{"encoder_arch": "convnext_v2", "decoder_mlp_ratio": 4, "decoder_positions": "learned", "beta2": 0.95}
Rows from block 4 of the image encoder, named by matrix and row number. Rows with one number belong to one neuron. Each number is 200 + 40 x the weight over its row's rms, rounded and kept within 0 to 999. All counts start at 0. After the name is the row's rms in percent of the matrix's.
# gate: MLP gate (encoder.blocks.4.mlp.gate.weight, 480x160), inputs 0-79
# fc1: MLP up (encoder.blocks.4.mlp.fc1.weight, 480x160), inputs 0-79
# fc2: MLP down (encoder.blocks.4.mlp.fc2.weight, 160x480, transposed), outputs 0-79
gate.449,104,177,249,215,150,141,182,196,154,159,205,229,178,159,214,162,141,227,168,219,192,205,251,220,184,204,174,149,160,180,184,165,159,149,169,169,200,179,192,255,190,113,232,118,261,240,205,266,160,146,267,210,223,217,147,218,131,243,269,192,189,201,234,159,197,254,232,197,137,262,143,221,173,195,235,172,194,226,187,275,254
gate.450,095,200,230,205,223,164,249,224,183,224,210,189,228,289,217,233,157,169,236,156,168,203,281,201,213,145,220,234,181,194,123,221,145,225,174,109,209,205,212,119,201,186,210,191,222,213,166,220,233,172,221,220,235,215,166,226,146,134,146,154,192,221,213,232,179,233,147,145,182,232,299,187,219,236,210,254,210,244,152,177,229
gate.452,100,280,220,172,217,266,258,181,209,196,142,234,202,212,168,267,211,204,166,232,229,245,224,192,218,199,159,149,122,250,221,162,222,142,179,178,210,190,232,192,212,166,253,218,190,144,198,271,81,223,185,160,229,195,244,210,246,197,238,174,214,164,237,241,234,214,244,227,233,138,184,182,264,241,117,191,194,183,246,197,188
gate.453,108,208,124,198,226,203,176,261,261,288,235,177,218,128,235,202,225,202,195,253,182,113,208,166,226,179,174,178,228,205,228,222,205,228,246,154,134,267,292,202,178,250,162,194,192,196,211,161,219,230,196,166,183,246,246,180,244,208,263,212,271,251,233,192,141,243,201,273,197,213,216,222,227,190,184,181,145,203,196,230,157
gate.454,091,207,162,296,117,184,149,217,189,147,221,137,195,254,201,152,238,193,292,239,163,233,269,234,161,245,190,271,201,180,221,201,175,198,226,218,195,147,154,191,212,233,194,239,173,206,117,159,222,260,147,168,160,194,173,220,217,200,185,122,231,175,188,195,174,224,202,155,149,130,207,258,161,294,257,166,132,214,166,184,174
gate.455,092,240,212,160,191,163,154,160,188,191,246,145,135,166,163,223,122,205,173,232,239,211,211,159,211,239,149,213,177,210,229,100,181,191,145,155,235,163,241,280,243,151,183,125,248,207,192,252,193,150,269,197,195,233,166,181,287,184,204,131,242,228,252,227,273,237,179,235,184,192,161,249,192,193,262,151,167,260,179,221,207
fc1.449,102,241,159,191,194,231,205,234,237,212,201,189,200,204,227,278,234,158,229,167,216,199,167,227,195,217,181,266,224,221,203,263,255,249,192,248,226,231,202,209,206,306,208,269,191,180,224,152,258,251,160,243,221,166,263,180,209,232,154,188,173,180,191,193,253,153,216,171,229,122,252,181,266,248,205,213,224,168,191,127,124
fc1.450,100,202,223,214,224,187,263,259,198,133,149,237,167,260,229,223,212,190,259,146,214,212,285,194,244,164,210,226,178,171,132,212,175,204,199,119,239,210,206,169,214,211,242,262,170,221,204,255,199,218,210,263,192,218,181,225,129,162,142,133,249,196,120,239,173,184,154,140,203,221,307,182,217,212,209,256,184,219,185,227,240
fc1.452,097,243,196,172,223,306,285,197,239,175,160,258,256,226,152,215,172,231,144,235,198,207,195,193,214,137,201,184,171,219,206,191,264,120,157,154,209,223,198,202,246,160,185,264,226,145,204,197,98,254,169,149,190,179,246,165,210,194,199,155,140,162,252,226,171,237,220,245,226,178,258,207,240,230,181,263,168,223,212,137,174
fc1.453,105,197,211,219,191,218,231,180,87,126,202,190,163,200,188,233,247,217,137,201,199,235,256,258,201,229,220,113,213,206,174,264,236,143,167,225,279,148,117,182,201,193,240,209,231,251,147,208,115,158,184,240,159,208,226,229,230,195,207,131,89,117,185,244,287,154,166,167,201,154,155,200,159,255,229,175,241,221,219,234,194
fc1.454,091,237,207,134,260,177,189,141,158,248,169,224,226,171,196,242,163,239,140,193,252,164,203,187,212,155,185,198,179,260,147,175,193,189,163,220,168,228,259,254,153,179,170,142,170,217,279,178,215,138,251,253,226,205,195,171,195,206,128,212,225,205,151,206,229,206,153,235,305,200,171,193,231,224,223,222,228,142,221,209,235
fc1.455,089,204,174,193,221,257,168,205,166,202,173,212,248,221,265,154,283,184,214,161,182,145,140,289,219,160,281,196,223,231,165,290,168,180,193,249,204,230,193,101,191,231,238,227,107,209,227,122,190,249,160,198,224,162,261,190,186,206,235,214,213,164,162,222,157,126,193,123,203,187,233,157,205,159,154,275,127,201,232,217,175
fc2.449,112,137,170,229,188,219,302,157,198,172,183,196,114,224,221,266,260,171,142,188,183,192,179,155,171,221,202,164,227,145,207,201,192,184,200,249,228,320,285,263,242,270,164,194,278,242,201,143,290,163,218,125,258,252,198,167,230,129,189,226,170,201,211,233,234,201,234,165,204,175,220,192,203,192,210,229,284,245,188,202,201
fc2.450,104,128,242,310,272,171,194,160,169,92,169,197,178,190,188,147,221,257,272,232,190,200,178,198,215,282,184,192,248,277,200,174,209,274,225,122,150,216,245,224,227,220,240,243,204,201,243,237,181,216,150,183,260,234,186,148,158,236,125,212,190,233,142,105,227,198,220,139,244,186,256,217,215,258,247,181,194,201,223,124,180
fc2.452,092,207,234,247,265,221,184,163,225,291,243,258,238,213,223,122,172,109,208,204,266,208,141,164,239,113,231,184,140,83,234,205,275,151,201,175,310,126,184,268,194,141,281,187,207,203,170,184,173,212,148,301,174,172,242,150,180,160,232,187,173,205,168,260,185,259,182,269,190,239,183,201,173,240,187,182,284,212,202,151,244
fc2.453,111,249,216,167,151,225,165,166,217,249,227,203,236,187,216,221,209,147,183,204,148,193,203,164,264,213,233,289,136,237,166,171,242,189,157,212,231,249,118,166,157,178,212,222,183,95,237,190,218,175,180,175,177,265,228,248,156,240,154,172,184,201,142,104,142,211,202,180,253,255,198,222,109,215,207,173,197,169,193,225,266
fc2.454,095,214,198,258,187,188,258,169,181,247,196,182,233,195,203,92,198,134,199,170,177,187,132,240,213,194,223,239,205,171,210,142,142,149,210,139,249,221,161,211,178,157,191,225,209,252,139,185,227,197,204,86,198,191,142,238,223,159,206,143,150,213,202,138,222,234,208,108,211,203,223,155,218,239,108,205,173,152,204,242,175
fc2.455,096,199,194,251,128,193,208,248,210,209,216,179,208,175,160,235,261,191,215,225,175,176,204,179,203,227,238,244,173,160,269,157,172,255,258,190,216,214,214,187,202,289,251,154,236,141,332,166,261,233,190,182,198,263,246,162,167,151,148,274,209,206,193,189,210,213,273,171,225,192,222,79,229,269,150,183,176,193,198,250,203